A small multi-label audio tagger, trained from scratch.
Training: muon at rate 0.018, 12400 steps, batches of 384.
Rows from block 5 of a small multi-label audio tagger, named by matrix and row number. Rows with one number belong to one channel. Each number is 200 + 20 x the weight over its row's rms, rounded and kept within 0 to 999. All counts start at 0.
After each channel's rows are labels from the 100 clips, of 14848, where the channel reaches its highest value: "top examples" is what is common among them. Only what is clearly more common there than usual is listed. The data: tunes sung on syllables by a formant synthesiser.
# convs0: first 3x3 conv (model.blocks.5.convs.0.weight, 96x96x3x3, each kernel summed), inputs 0-95
# convs1: second 3x3 conv (model.blocks.5.convs.1.weight, 96x96x3x3, transposed, each kernel summed), outputs 0-95

convs0.34,204,210,201,178,198,193,219,195,187,200,218,188,184,206,166,150,230,207,204,208,227,188,189,186,209,220,182,196,170,221,202,211,175,216,228,193,210,184,183,212,212,181,228,260,219,193,212,195,185,175,211,211,191,178,200,215,191,196,189,155,211,211,211,230,181,265,175,179,199,221,210,202,179,197,191,176,206,176,200,187,188,189,205,181,215,189,181,201,194,181,191,202,228,200,242,149
convs1.34,241,191,211,207,246,231,200,176,227,209,161,190,197,179,198,234,204,236,197,208,211,200,186,170,194,203,191,232,228,213,244,214,194,227,175,173,196,222,157,243,221,218,208,191,194,192,173,184,196,215,187,212,196,212,201,198,199,196,175,179,159,193,158,221,205,179,197,189,185,232,215,195,174,192,209,167,205,191,203,192,219,209,166,213,187,224,211,185,201,184,188,210,193,206,192,211
top examples: the note F; child-like voice; first note: F

convs0.20,203,194,189,201,199,200,214,190,193,211,235,168,221,157,202,218,181,164,240,240,184,213,225,193,220,195,190,204,192,236,213,204,217,187,170,147,205,196,195,201,211,204,162,184,174,201,188,190,197,201,197,175,168,214,203,179,194,200,193,196,241,222,181,225,229,207,188,204,205,207,189,216,189,227,230,206,174,193,171,225,170,174,197,197,217,213,226,196,198,163,190,192,171,232,224,206
convs1.20,182,213,205,174,210,208,185,181,176,208,229,192,202,210,191,218,187,193,178,210,195,200,209,216,149,226,176,210,177,145,201,198,229,212,198,190,190,200,178,207,201,195,191,232,158,191,216,182,199,184,218,246,181,175,195,190,208,208,217,180,222,244,184,204,214,199,192,196,238,207,207,225,220,223,238,236,172,191,205,161,235,204,203,203,206,219,166,213,186,204,185,180,188,178,196,218
top examples: reverberation; consonant: /ʃ/

convs0.66,199,221,211,192,206,189,189,227,224,181,190,214,208,138,206,204,180,188,163,185,236,178,198,201,199,208,189,213,214,194,187,192,199,190,197,217,176,205,188,224,172,230,201,198,246,174,202,189,236,221,174,227,175,177,205,251,227,211,210,200,193,200,185,150,214,196,205,201,171,198,218,202,187,215,191,212,221,206,205,199,218,248,187,210,180,236,199,160,213,214,204,207,199,190,196,223
convs1.66,174,188,176,186,192,212,203,234,202,201,204,192,205,202,195,213,234,215,186,175,186,184,196,216,188,208,239,220,205,195,196,207,185,199,228,185,165,228,210,188,212,188,165,192,164,218,188,207,173,150,203,231,203,193,197,168,179,208,212,239,173,201,215,178,182,182,223,190,184,187,231,184,212,182,203,236,207,211,195,208,178,166,211,210,212,227,180,268,191,193,202,223,202,218,222,199
top examples: thin (high-pass); white noise

convs0.32,194,193,188,207,193,184,184,229,197,193,234,171,198,253,218,250,228,197,215,168,152,206,228,221,173,221,196,201,165,193,174,207,202,207,196,211,197,179,181,193,170,196,232,196,220,200,196,224,179,225,242,213,185,210,156,204,210,204,175,226,184,166,203,176,194,222,180,202,197,210,223,182,201,218,196,215,184,187,205,223,221,189,201,218,198,218,179,231,185,227,199,204,204,217,219,200
convs1.32,174,211,223,206,190,179,203,186,205,203,198,247,174,190,158,203,227,198,220,179,207,213,211,179,197,204,205,175,200,193,193,193,220,202,199,200,197,177,210,232,245,216,157,194,183,231,214,204,209,203,165,169,211,235,234,175,174,181,204,187,239,218,206,203,222,193,163,212,210,174,210,211,231,207,212,211,178,220,190,148,188,215,186,192,204,202,220,186,197,199,236,184,219,171,213,203
top examples: the note F#

convs0.40,207,217,209,214,242,237,202,174,164,166,190,203,215,242,207,166,168,222,194,177,199,204,190,176,186,217,190,204,201,176,215,233,175,203,219,186,204,180,189,204,210,207,229,213,180,194,176,218,227,164,219,186,189,213,231,180,211,176,206,195,195,222,191,199,216,211,167,168,165,186,188,211,207,204,211,225,182,190,219,172,176,217,218,206,181,192,224,175,185,180,190,235,215,214,195,238
convs1.40,180,193,226,216,201,199,189,203,195,183,212,229,220,230,166,237,193,170,183,179,216,215,190,186,182,182,188,186,192,237,157,189,220,202,192,204,213,183,201,205,212,214,168,182,188,199,210,202,164,214,144,206,172,199,184,211,183,210,188,202,232,148,222,207,235,208,186,204,235,208,227,193,219,213,203,176,195,235,200,183,194,218,174,224,172,218,220,216,217,188,205,206,202,202,223,169
top examples: the note C#; the note D#; deep voice; first note: C#

convs0.63,198,199,228,178,263,212,231,214,202,217,228,193,214,170,213,176,196,208,174,188,194,162,204,218,203,222,197,192,177,237,206,213,187,208,200,171,183,228,183,208,166,184,173,195,219,208,190,199,213,185,196,219,209,217,166,197,202,187,164,199,235,239,233,199,184,191,229,174,199,212,200,204,180,197,196,208,227,184,190,231,189,162,209,198,234,219,198,203,201,198,190,195,232,176,174,176
convs1.63,203,180,220,177,245,184,205,188,170,203,215,173,212,167,233,223,192,216,191,204,196,202,238,187,208,181,209,213,191,175,169,213,188,159,212,186,192,214,192,171,194,224,242,197,207,178,198,180,192,209,196,215,222,180,163,230,211,185,222,234,209,183,181,223,184,206,219,183,231,180,199,232,177,192,192,200,219,203,201,178,248,203,192,203,182,189,161,185,221,209,214,225,180,202,178,183
top examples: the note F#; the note B; first note: B

convs0.28,208,194,190,249,226,174,219,206,183,191,206,179,203,206,212,210,158,218,201,228,190,173,176,210,194,180,214,200,208,191,184,220,206,196,172,182,204,219,178,233,186,186,167,182,139,207,212,186,216,205,229,208,176,223,162,171,193,190,198,203,211,143,218,222,206,212,195,246,204,203,191,184,184,213,222,175,211,204,211,214,210,220,195,192,211,207,223,176,197,184,227,175,178,216,193,215
convs1.28,203,201,222,192,209,203,214,199,203,226,217,188,169,169,194,197,201,179,192,197,203,187,179,227,217,262,176,203,222,155,201,207,201,203,187,196,207,192,197,199,178,172,185,216,153,205,222,164,231,195,206,199,189,209,201,214,222,161,195,206,219,228,192,207,161,212,211,219,216,238,213,208,186,192,217,253,186,181,188,173,243,223,211,195,206,230,200,201,196,216,197,177,173,211,205,176
top examples: mains hum

convs0.42,183,202,240,244,149,122,207,207,191,187,170,194,213,190,225,228,196,194,233,217,211,198,222,214,196,196,190,185,174,197,202,190,212,224,209,229,199,202,210,227,205,176,187,196,173,223,188,203,204,210,174,183,204,172,216,200,197,222,189,211,210,194,193,182,218,185,204,185,223,180,206,185,200,176,211,203,149,171,216,187,181,178,202,215,184,174,174,238,188,209,195,204,205,196,187,183
convs1.42,170,216,200,179,205,192,174,219,195,214,209,237,215,201,200,190,225,199,183,173,196,160,183,236,245,197,189,213,165,208,203,170,216,199,204,191,211,184,185,186,224,190,230,206,187,229,218,179,182,182,237,178,227,193,219,180,185,202,192,242,210,193,209,165,238,228,185,178,211,170,191,206,201,221,175,208,205,211,180,197,198,160,217,213,224,196,222,191,160,165,202,195,212,203,211,203
top examples: the note D

convs0.27,224,215,171,180,233,224,187,192,206,233,206,195,185,173,178,178,206,188,212,176,179,212,194,223,200,195,199,218,182,211,203,197,205,215,185,196,185,207,194,223,163,217,193,193,202,206,231,232,189,182,205,238,215,183,196,219,150,182,222,205,177,234,215,219,176,189,215,209,197,199,216,197,247,203,212,193,208,202,182,214,191,198,197,176,186,213,153,204,215,146,167,222,197,186,154,180
convs1.27,181,173,190,218,220,153,170,203,186,180,195,191,187,224,202,230,190,225,180,187,229,179,175,208,188,193,181,218,218,167,164,210,205,275,220,193,178,228,197,184,186,191,200,185,174,191,181,212,191,202,200,204,179,230,168,214,210,171,201,209,197,163,177,204,205,191,200,211,203,189,212,192,210,218,192,195,185,234,201,211,213,226,176,194,218,227,211,203,216,212,238,190,237,198,220,203
top examples: the note C; vowel: /i/

convs0.58,208,181,214,203,223,233,217,199,175,205,198,209,176,235,188,230,194,213,218,192,219,201,211,191,184,211,217,207,199,223,177,187,166,180,175,150,187,212,214,212,161,200,225,191,211,216,199,189,202,209,189,202,185,204,262,182,205,203,183,197,221,161,179,172,131,200,215,202,196,170,204,207,189,174,192,193,221,201,178,196,162,204,216,185,219,200,175,200,217,209,218,192,192,210,216,168
convs1.58,210,216,231,191,210,154,216,194,189,196,193,232,182,164,202,207,195,206,176,210,197,207,185,206,214,219,158,172,204,230,226,205,209,152,222,181,219,210,199,159,172,175,204,195,161,212,188,215,188,211,241,208,209,223,181,192,196,208,193,228,219,228,210,186,189,161,194,232,211,190,190,217,188,182,205,222,186,218,166,177,210,210,204,195,202,256,194,223,204,209,208,177,204,199,219,186
top examples: the note D; first note: D

convs0.90,218,190,176,211,217,205,223,217,201,235,176,217,178,201,201,186,213,176,183,225,194,212,180,205,184,176,188,200,201,152,223,230,186,195,191,214,173,224,225,199,181,204,211,202,216,169,182,235,177,198,192,199,236,206,206,214,198,179,237,216,206,218,186,206,136,176,187,188,213,203,220,151,231,210,191,207,202,192,220,206,225,242,203,202,212,190,246,208,181,187,213,212,208,208,220,196
convs1.90,183,200,218,182,167,223,182,191,211,187,193,215,202,194,210,190,160,185,209,207,223,197,182,199,191,219,230,208,213,227,197,183,221,190,207,203,233,208,185,212,173,219,216,206,233,213,215,156,194,217,196,174,148,238,201,199,226,193,173,193,183,157,230,173,177,222,203,230,190,187,188,208,156,181,210,231,227,199,196,220,196,209,200,175,185,225,194,194,216,186,238,218,168,203,201,200
top examples: the note F#; first note: F#; child-like voice

convs0.36,196,209,129,198,211,217,223,206,179,218,206,208,205,222,193,203,180,221,188,216,203,223,178,218,215,183,193,207,187,197,173,198,187,230,201,187,198,193,196,199,198,226,240,191,209,215,207,222,173,185,178,180,132,222,213,222,186,223,209,212,214,188,185,198,227,224,194,198,193,193,200,215,193,238,234,201,196,224,221,240,217,222,163,192,211,211,197,206,174,231,171,195,205,193,225,217
convs1.36,195,192,194,240,195,212,176,181,220,216,200,217,157,177,213,236,202,168,198,186,187,210,218,196,170,227,190,167,190,210,201,194,233,174,222,233,194,191,185,202,221,195,164,220,167,221,211,198,207,219,224,199,215,200,217,153,197,179,183,174,220,221,215,211,209,182,153,230,174,194,178,206,188,181,185,205,238,198,201,196,148,196,205,193,206,203,189,178,224,181,209,201,215,204,219,201
top examples: reverberation; the note C#

convs0.45,200,227,236,194,189,181,195,189,193,167,188,224,198,219,185,250,223,198,207,203,177,197,201,181,191,188,214,213,209,227,181,191,222,189,212,235,202,202,193,237,253,246,202,212,206,205,231,217,203,186,197,201,247,206,185,216,203,193,209,181,220,185,180,155,227,216,225,213,204,191,194,194,209,188,168,182,197,197,206,190,215,169,209,217,206,176,164,193,215,189,164,182,166,225,188,215
convs1.45,196,187,154,202,199,204,230,204,191,208,203,192,162,197,183,179,218,170,179,203,196,191,219,216,208,223,205,196,202,196,194,200,181,229,194,147,210,160,204,193,215,180,197,191,209,240,187,209,195,195,193,201,225,187,250,180,206,221,219,212,222,179,206,217,192,199,216,203,153,224,194,171,193,211,174,210,248,231,232,209,209,208,183,181,187,206,224,202,153,185,196,204,215,205,240,188
top examples: the note A#

convs0.72,179,216,200,159,216,216,217,214,190,189,198,209,193,221,199,178,228,223,200,204,230,212,184,207,202,213,192,212,187,199,232,205,183,205,197,203,205,205,221,210,198,194,226,186,207,195,225,179,187,166,218,161,211,180,245,187,206,209,222,209,207,250,179,229,214,224,155,213,195,171,229,210,202,194,200,212,225,200,224,195,230,227,176,171,248,244,239,185,203,219,200,198,218,206,187,208
convs1.72,219,208,187,201,196,230,179,194,216,209,190,190,201,185,241,212,186,189,190,217,212,181,181,217,166,208,221,211,226,194,188,212,221,173,216,203,215,225,190,260,182,199,173,221,224,224,214,182,201,237,172,208,214,192,197,201,221,202,215,193,166,179,210,165,210,182,214,198,186,214,176,179,195,175,232,182,187,219,214,238,202,182,192,217,155,180,212,180,196,172,205,235,156,198,194,192
top examples: first note: D#

convs0.11,184,160,181,162,218,214,237,223,193,223,200,187,223,200,222,192,188,184,199,197,181,182,189,205,212,202,208,190,220,217,205,195,211,170,215,193,237,205,212,234,170,185,213,204,172,192,196,206,235,203,219,201,190,197,208,200,193,186,260,156,191,236,219,246,200,213,171,202,203,167,196,191,193,180,225,192,200,215,202,197,224,234,232,187,204,177,241,203,218,197,212,184,193,193,182,226
convs1.11,214,195,246,203,226,213,178,180,223,195,226,174,218,227,186,176,172,194,186,192,222,150,203,185,184,208,199,199,210,164,169,223,211,185,198,212,227,185,185,240,213,173,217,197,233,224,210,181,207,208,176,171,179,197,222,218,218,201,180,192,198,201,227,183,190,181,193,224,234,214,184,200,178,174,169,190,191,192,199,235,188,184,191,213,176,206,202,195,202,231,218,237,192,185,170,181
top examples: vibrato; the note B

convs0.56,185,217,207,201,173,173,155,197,197,214,199,228,197,195,234,197,206,212,181,235,195,166,218,201,209,206,196,187,201,270,191,193,186,195,198,188,194,208,205,186,216,234,195,211,209,195,190,251,189,155,177,201,217,180,170,183,190,181,174,218,190,216,208,195,209,174,201,212,224,202,232,192,192,177,185,160,186,186,193,209,204,171,160,198,179,205,178,213,208,192,196,237,223,209,218,177
convs1.56,220,215,188,194,154,187,163,225,187,235,202,188,192,206,207,191,215,204,214,200,189,153,217,188,188,193,193,269,240,207,232,203,206,207,224,188,213,189,184,192,186,204,210,187,204,156,192,195,221,197,192,204,188,182,188,215,199,227,205,213,188,181,207,154,182,214,215,187,230,183,206,231,226,167,190,172,211,182,196,204,199,207,201,169,205,229,212,197,160,217,216,227,176,194,202,205
top examples: the note F; first note: F

convs0.93,198,216,230,195,189,186,186,185,209,177,194,179,186,228,238,229,198,200,213,190,165,232,223,219,164,175,222,181,225,222,187,194,141,198,225,218,216,208,203,198,222,225,203,202,208,160,218,197,205,211,216,190,216,209,209,210,188,206,207,176,213,224,188,195,224,185,198,215,193,197,225,177,189,189,204,169,145,230,199,190,217,229,181,197,211,252,210,205,217,198,216,191,175,199,172,203
convs1.93,180,196,180,201,192,218,177,223,207,213,190,211,206,197,229,161,182,194,184,218,200,199,181,221,234,226,174,226,218,202,181,203,216,216,209,185,182,192,170,227,188,162,186,194,202,214,174,205,220,188,155,236,199,215,195,184,192,205,187,231,195,182,227,196,180,194,184,183,205,185,214,246,229,165,223,202,169,216,205,227,194,189,180,197,229,150,241,205,204,185,220,222,197,208,218,217
top examples: the note D; first note: D

convs0.68,207,185,198,188,162,224,197,202,180,209,179,218,183,182,229,196,179,196,206,225,217,162,165,191,185,182,196,199,203,189,197,207,226,193,190,195,187,211,210,191,188,226,194,217,212,243,193,172,198,204,204,219,192,188,224,163,208,148,177,228,184,206,198,230,218,183,188,241,187,165,173,189,249,178,199,199,205,203,154,204,210,218,210,221,190,184,185,217,218,196,197,229,171,190,203,238
convs1.68,231,203,197,203,177,187,173,191,247,231,226,219,219,195,185,187,204,169,204,197,193,171,171,172,197,186,190,201,201,209,217,204,223,197,242,212,210,184,184,232,170,196,213,188,215,163,185,147,193,184,184,174,205,202,201,214,228,204,226,202,190,193,221,191,184,163,203,236,223,202,216,226,191,176,184,166,193,201,220,210,214,215,174,205,210,200,194,204,164,228,240,207,183,204,170,195
top examples: the note F; vibrato; reverberation; low voice

convs0.8,217,217,179,212,203,151,214,220,189,198,207,177,199,171,184,181,177,200,214,197,208,179,208,185,200,184,188,161,182,214,230,183,203,226,186,155,237,188,215,234,220,171,187,195,192,227,173,212,218,194,194,226,216,203,198,219,218,191,203,205,218,224,206,174,188,200,171,197,199,228,176,146,199,213,212,200,191,188,172,230,192,173,209,186,195,209,168,198,225,195,201,224,248,225,220,200
convs1.8,194,197,181,177,225,211,230,177,196,199,210,184,190,259,189,197,236,244,208,216,212,207,211,208,194,222,199,205,185,164,179,176,193,231,186,234,164,213,198,227,225,200,218,188,184,198,181,222,191,233,186,174,153,220,184,162,188,207,205,179,209,196,189,203,209,204,194,177,174,198,216,204,210,198,209,209,198,214,167,172,196,170,186,219,180,194,172,228,211,195,206,216,218,203,241,221
top examples: the note C; first note: C

convs0.6,200,209,157,180,191,205,222,187,231,246,174,230,180,206,206,210,198,187,174,181,193,216,193,197,176,200,188,191,184,212,230,190,205,181,209,188,221,196,193,222,213,223,258,203,186,217,220,199,195,185,236,227,173,227,214,202,216,183,210,177,207,201,185,168,203,183,183,229,192,196,187,221,219,219,208,214,217,180,195,151,182,233,203,216,182,184,190,212,200,203,176,185,152,199,164,191
convs1.6,229,159,200,205,164,193,168,166,193,198,222,232,195,209,201,220,189,191,212,186,222,168,201,221,203,213,188,208,229,240,207,215,238,172,199,193,220,174,189,174,178,237,196,234,196,178,180,176,206,214,181,156,164,209,196,203,193,187,205,199,220,198,203,216,185,184,199,231,196,173,189,204,202,215,178,190,198,219,193,203,241,253,199,193,185,209,195,203,199,213,243,183,196,183,215,193
top examples: the note A#; deep voice

convs0.54,204,204,195,220,214,224,190,206,194,176,187,198,230,183,229,228,194,218,230,180,211,208,173,210,163,182,237,185,160,223,192,172,201,186,180,222,200,205,201,244,190,185,199,208,187,190,210,195,217,158,189,177,207,227,170,208,207,195,192,196,201,194,224,184,197,200,227,227,216,222,204,251,239,183,218,223,204,224,211,197,202,219,174,191,190,203,203,194,183,219,179,243,199,246,174,196
convs1.54,218,195,173,226,215,197,212,177,225,203,198,165,199,185,200,195,188,206,204,241,200,210,192,189,214,207,220,229,227,148,144,203,199,192,238,217,202,194,200,214,208,171,188,228,203,198,231,184,216,209,228,207,196,195,205,191,204,203,190,166,200,220,195,214,208,224,212,200,154,179,214,203,190,194,217,208,207,207,186,220,206,202,241,204,185,153,238,181,205,207,203,184,208,156,220,160
top examples: high voice; vowel: /ɑ/

convs0.86,229,212,189,225,278,168,204,206,226,173,195,207,180,187,198,207,189,213,197,163,183,167,171,234,174,198,204,196,194,239,199,187,218,179,217,195,199,198,198,193,206,175,221,199,220,209,187,218,198,208,198,176,238,180,192,205,194,174,201,190,192,202,183,197,211,224,205,174,198,208,174,183,235,170,196,173,193,204,223,201,212,231,213,234,219,211,183,220,218,212,201,156,184,219,218,187
convs1.86,183,219,207,192,207,226,205,159,179,219,176,205,185,201,209,176,201,182,199,212,213,177,223,194,205,203,181,193,221,230,182,213,188,174,224,207,210,174,152,232,206,221,195,226,212,204,188,198,210,224,178,227,187,221,195,187,213,197,189,190,188,209,213,209,202,151,181,221,206,145,228,233,176,147,231,222,216,214,208,193,225,191,197,186,187,206,219,173,210,191,222,228,178,178,197,208
top examples: the note F#; vibrato; reverberation; first note: F#

convs0.48,184,175,201,199,199,163,211,177,193,191,166,191,150,194,185,214,216,174,213,232,186,259,196,194,218,252,177,203,230,166,202,198,212,187,201,212,188,193,191,192,202,168,198,195,175,182,199,189,200,210,183,183,200,235,189,179,197,204,210,195,189,219,207,166,164,184,212,169,198,206,184,192,209,211,198,165,197,259,180,198,195,186,205,184,186,173,179,195,176,186,188,202,203,190,230,182
convs1.48,209,200,195,181,189,186,197,202,195,187,210,191,156,232,203,219,224,193,199,193,205,223,158,206,191,234,200,186,195,190,162,189,189,207,194,218,226,199,187,186,186,193,222,207,196,169,175,196,216,220,241,212,212,213,223,216,185,218,210,239,253,195,201,190,133,181,232,220,220,197,197,188,181,196,200,165,208,230,206,196,214,193,229,183,223,213,202,203,166,182,222,199,185,184,177,179
top examples: the note C; first note: C

convs0.31,237,171,210,175,171,203,225,185,196,180,216,182,200,195,222,238,216,202,222,172,197,178,191,201,169,172,205,179,195,242,224,210,187,199,179,168,176,190,232,211,219,182,221,226,217,212,210,213,212,231,186,207,223,217,218,177,186,168,222,175,207,213,235,186,183,193,224,208,196,184,238,205,221,210,209,166,191,178,171,187,233,219,224,224,215,219,208,210,220,195,209,188,204,230,198,182
convs1.31,182,180,180,205,188,222,191,201,192,233,219,214,204,234,195,184,186,201,166,207,201,196,199,215,219,222,194,190,182,192,245,185,225,207,196,206,195,223,157,247,188,227,217,183,205,234,196,162,192,197,142,245,179,216,195,208,203,209,209,198,233,154,174,206,183,214,183,203,213,199,205,227,180,194,182,221,203,195,215,208,220,191,181,211,182,231,192,187,195,157,221,191,207,210,199,191
top examples: the note F#; first note: F#

convs0.62,180,192,211,230,195,185,201,194,202,207,223,186,238,224,179,177,207,191,217,208,212,206,208,200,228,202,210,221,207,185,205,219,212,204,181,211,148,187,205,175,191,186,151,211,206,182,226,231,201,185,169,202,214,208,203,202,202,218,160,200,217,197,169,197,176,240,223,219,196,206,186,207,137,195,199,241,194,194,168,170,211,188,180,209,204,204,212,180,198,186,234,214,215,207,184,152
convs1.62,246,197,189,226,199,161,179,235,218,211,220,220,197,166,186,200,224,233,203,190,190,232,176,206,209,167,172,186,241,202,220,202,178,178,174,203,215,199,223,188,175,202,207,186,204,210,162,178,209,193,223,206,182,209,214,234,163,185,168,207,201,178,210,206,221,167,214,211,195,220,247,191,143,217,198,207,190,204,186,208,207,200,224,209,204,213,195,197,196,200,191,191,193,224,186,216
top examples: the note F; first note: F

convs0.57,178,188,144,214,212,186,203,170,192,245,195,166,207,195,228,229,171,212,216,216,189,204,194,190,207,238,180,186,225,199,210,215,192,208,230,164,204,197,164,188,196,216,214,211,149,206,208,192,259,214,227,183,161,178,194,199,187,198,204,201,198,209,182,180,214,198,219,186,192,203,193,202,228,197,208,198,231,195,238,177,207,187,188,206,187,201,231,216,186,198,197,203,187,214,188,163
convs1.57,214,192,211,184,196,207,200,187,217,193,227,238,203,229,203,177,219,213,208,193,196,179,180,186,213,216,192,211,206,194,198,199,234,205,224,162,198,191,221,203,216,197,170,224,179,191,222,209,191,149,184,189,194,188,209,167,160,226,200,169,231,239,191,231,215,235,198,199,180,168,200,195,196,216,220,223,186,185,177,162,198,192,198,162,147,225,188,190,199,228,179,219,209,185,192,203
top examples: reverberation

convs0.82,215,165,189,205,180,196,222,235,189,210,179,209,210,195,204,180,192,195,215,209,221,198,182,168,249,192,199,223,219,217,189,252,209,169,223,189,182,177,183,203,172,199,195,197,240,200,194,236,179,211,227,190,198,226,209,214,192,235,199,186,192,175,170,192,160,229,214,215,193,229,216,236,199,222,196,184,190,191,182,216,193,225,209,157,193,209,203,156,201,178,203,186,209,198,212,210
convs1.82,180,232,167,186,191,202,185,194,200,234,216,210,227,172,190,233,208,191,193,208,226,173,175,205,214,211,196,141,210,200,196,135,219,175,196,202,223,197,200,188,181,216,216,218,191,208,207,193,206,175,226,198,206,200,222,214,193,175,221,204,202,218,214,218,164,191,212,221,199,194,234,173,184,172,194,217,231,204,210,160,181,187,227,182,197,223,217,175,171,221,216,177,192,184,208,218
top examples: high voice; reverberation

convs0.75,199,194,209,200,188,216,186,182,226,176,184,181,192,182,211,146,186,198,160,200,189,180,198,212,212,202,198,215,213,197,185,108,206,179,203,173,230,198,189,184,181,196,178,219,185,208,214,204,212,213,200,201,241,199,202,134,193,171,186,212,211,195,193,206,200,200,193,210,229,194,187,212,220,184,186,209,199,202,207,204,265,212,213,203,198,209,178,213,198,217,200,197,184,208,206,198
convs1.75,225,216,233,214,206,174,188,233,187,200,186,173,208,219,228,130,208,203,180,194,208,195,196,218,207,200,187,202,219,186,171,139,172,211,220,215,233,206,219,198,198,200,194,201,184,194,176,210,208,216,191,197,204,203,176,146,208,186,208,191,186,223,181,180,195,194,164,213,189,233,223,194,171,203,184,171,220,185,212,202,232,220,171,209,208,212,217,206,210,211,198,220,187,232,211,212
top examples: vibrato

convs0.24,206,210,168,189,191,220,200,209,168,197,202,202,231,206,240,186,194,173,201,209,173,219,179,215,202,246,201,211,263,203,195,208,156,199,202,200,208,142,182,193,212,197,184,198,166,213,210,192,221,223,214,196,200,204,199,210,198,191,182,193,172,176,173,221,241,176,203,171,201,199,187,204,217,194,187,229,160,186,200,216,208,216,191,179,206,179,215,228,165,206,193,193,183,228,217,203
convs1.24,201,207,212,210,221,204,184,193,247,224,226,239,166,223,195,212,187,214,198,191,207,228,167,163,199,167,200,173,213,127,167,203,227,207,217,219,200,165,197,199,199,180,202,199,214,178,188,167,210,191,187,182,196,176,202,196,191,222,197,191,209,203,199,212,210,203,197,216,210,201,237,226,189,204,211,165,207,185,198,206,221,237,201,172,225,208,194,214,220,218,197,204,211,170,163,181
top examples: vibrato; the note C#; the note B

convs0.49,223,216,162,207,197,219,213,210,202,176,203,216,207,213,191,188,177,209,190,216,199,179,190,191,246,194,187,203,194,194,215,218,210,185,198,244,158,205,220,209,197,200,223,208,219,185,183,201,192,206,217,169,206,175,176,255,205,206,231,192,217,217,185,201,222,201,156,181,194,189,207,214,182,176,166,172,198,207,257,217,228,224,179,206,217,225,186,182,191,251,205,194,204,203,184,213
convs1.49,191,188,218,180,194,228,188,201,224,211,199,171,198,185,230,190,215,181,209,209,199,188,208,207,160,213,228,195,220,223,192,201,222,170,229,187,232,183,203,228,193,197,169,202,212,215,217,201,228,202,177,216,166,212,220,185,224,226,197,216,174,193,225,167,193,175,206,228,188,208,167,187,175,166,225,218,223,207,175,222,179,172,227,166,196,192,232,197,197,165,230,228,188,188,202,172
top examples: thin (high-pass)

convs0.30,223,192,198,177,223,215,183,210,189,233,188,192,226,172,192,211,224,226,231,202,225,241,204,189,199,210,208,218,230,152,209,209,228,216,190,202,161,215,185,177,248,200,202,191,190,182,200,212,219,186,193,201,162,227,160,204,207,204,189,234,175,227,190,204,200,200,219,213,191,200,184,226,186,197,170,242,188,204,210,190,182,238,214,210,189,164,178,217,209,198,208,202,230,178,191,184
convs1.30,173,211,188,225,173,174,221,207,175,197,209,221,214,191,165,226,248,220,224,184,189,186,188,193,208,180,214,198,176,199,214,157,197,198,216,199,172,181,194,203,200,196,213,176,220,191,218,205,198,165,222,223,201,158,187,198,167,225,187,237,228,208,213,184,205,242,199,162,204,210,212,190,208,240,219,198,181,180,214,185,193,171,204,219,223,203,199,195,220,166,177,211,216,191,217,234
top examples: the note C#

convs0.43,200,221,214,178,213,210,204,201,191,204,216,215,169,213,194,190,193,212,248,188,209,258,201,195,197,196,184,178,197,204,194,206,177,195,216,178,190,244,179,218,179,179,198,217,210,163,197,208,197,191,273,241,189,169,195,176,201,202,207,221,204,243,211,223,180,238,198,194,205,214,213,206,190,216,168,180,215,195,216,195,226,180,205,196,220,216,198,206,184,204,195,211,189,159,208,171
convs1.43,190,228,186,184,216,220,221,197,193,192,204,210,188,155,236,229,193,212,176,197,232,176,180,198,204,236,200,260,189,176,226,213,235,235,206,223,208,190,214,213,187,209,185,199,186,209,234,199,189,201,170,184,219,223,193,192,199,200,214,201,167,196,178,202,184,177,169,184,201,189,208,194,152,203,269,192,163,184,192,203,183,205,189,205,194,199,197,189,207,207,187,185,192,199,197,219
top examples: the note F; the note F#

convs0.23,211,200,206,205,182,221,197,196,217,196,200,188,179,178,181,213,207,188,189,189,198,181,194,175,154,211,185,190,210,186,166,223,186,193,228,222,232,187,218,181,198,208,209,244,213,219,184,187,191,225,177,228,249,191,181,226,187,191,232,168,229,186,245,165,212,197,219,213,180,164,184,166,194,190,213,215,210,184,200,197,184,219,217,220,182,238,202,185,245,225,186,212,199,201,193,201
convs1.23,175,178,194,183,203,165,171,214,215,200,202,182,204,214,221,165,237,228,209,187,191,213,214,221,190,234,212,237,236,180,230,196,195,205,213,200,156,214,206,207,182,194,196,187,202,211,214,206,211,188,203,211,158,208,199,168,184,212,210,193,162,212,205,191,187,195,205,186,153,213,234,178,203,227,204,243,196,198,168,201,178,189,188,211,190,188,173,224,207,162,236,212,196,179,230,200
top examples: thin (high-pass); consonant: /ʃ/; white noise; pink noise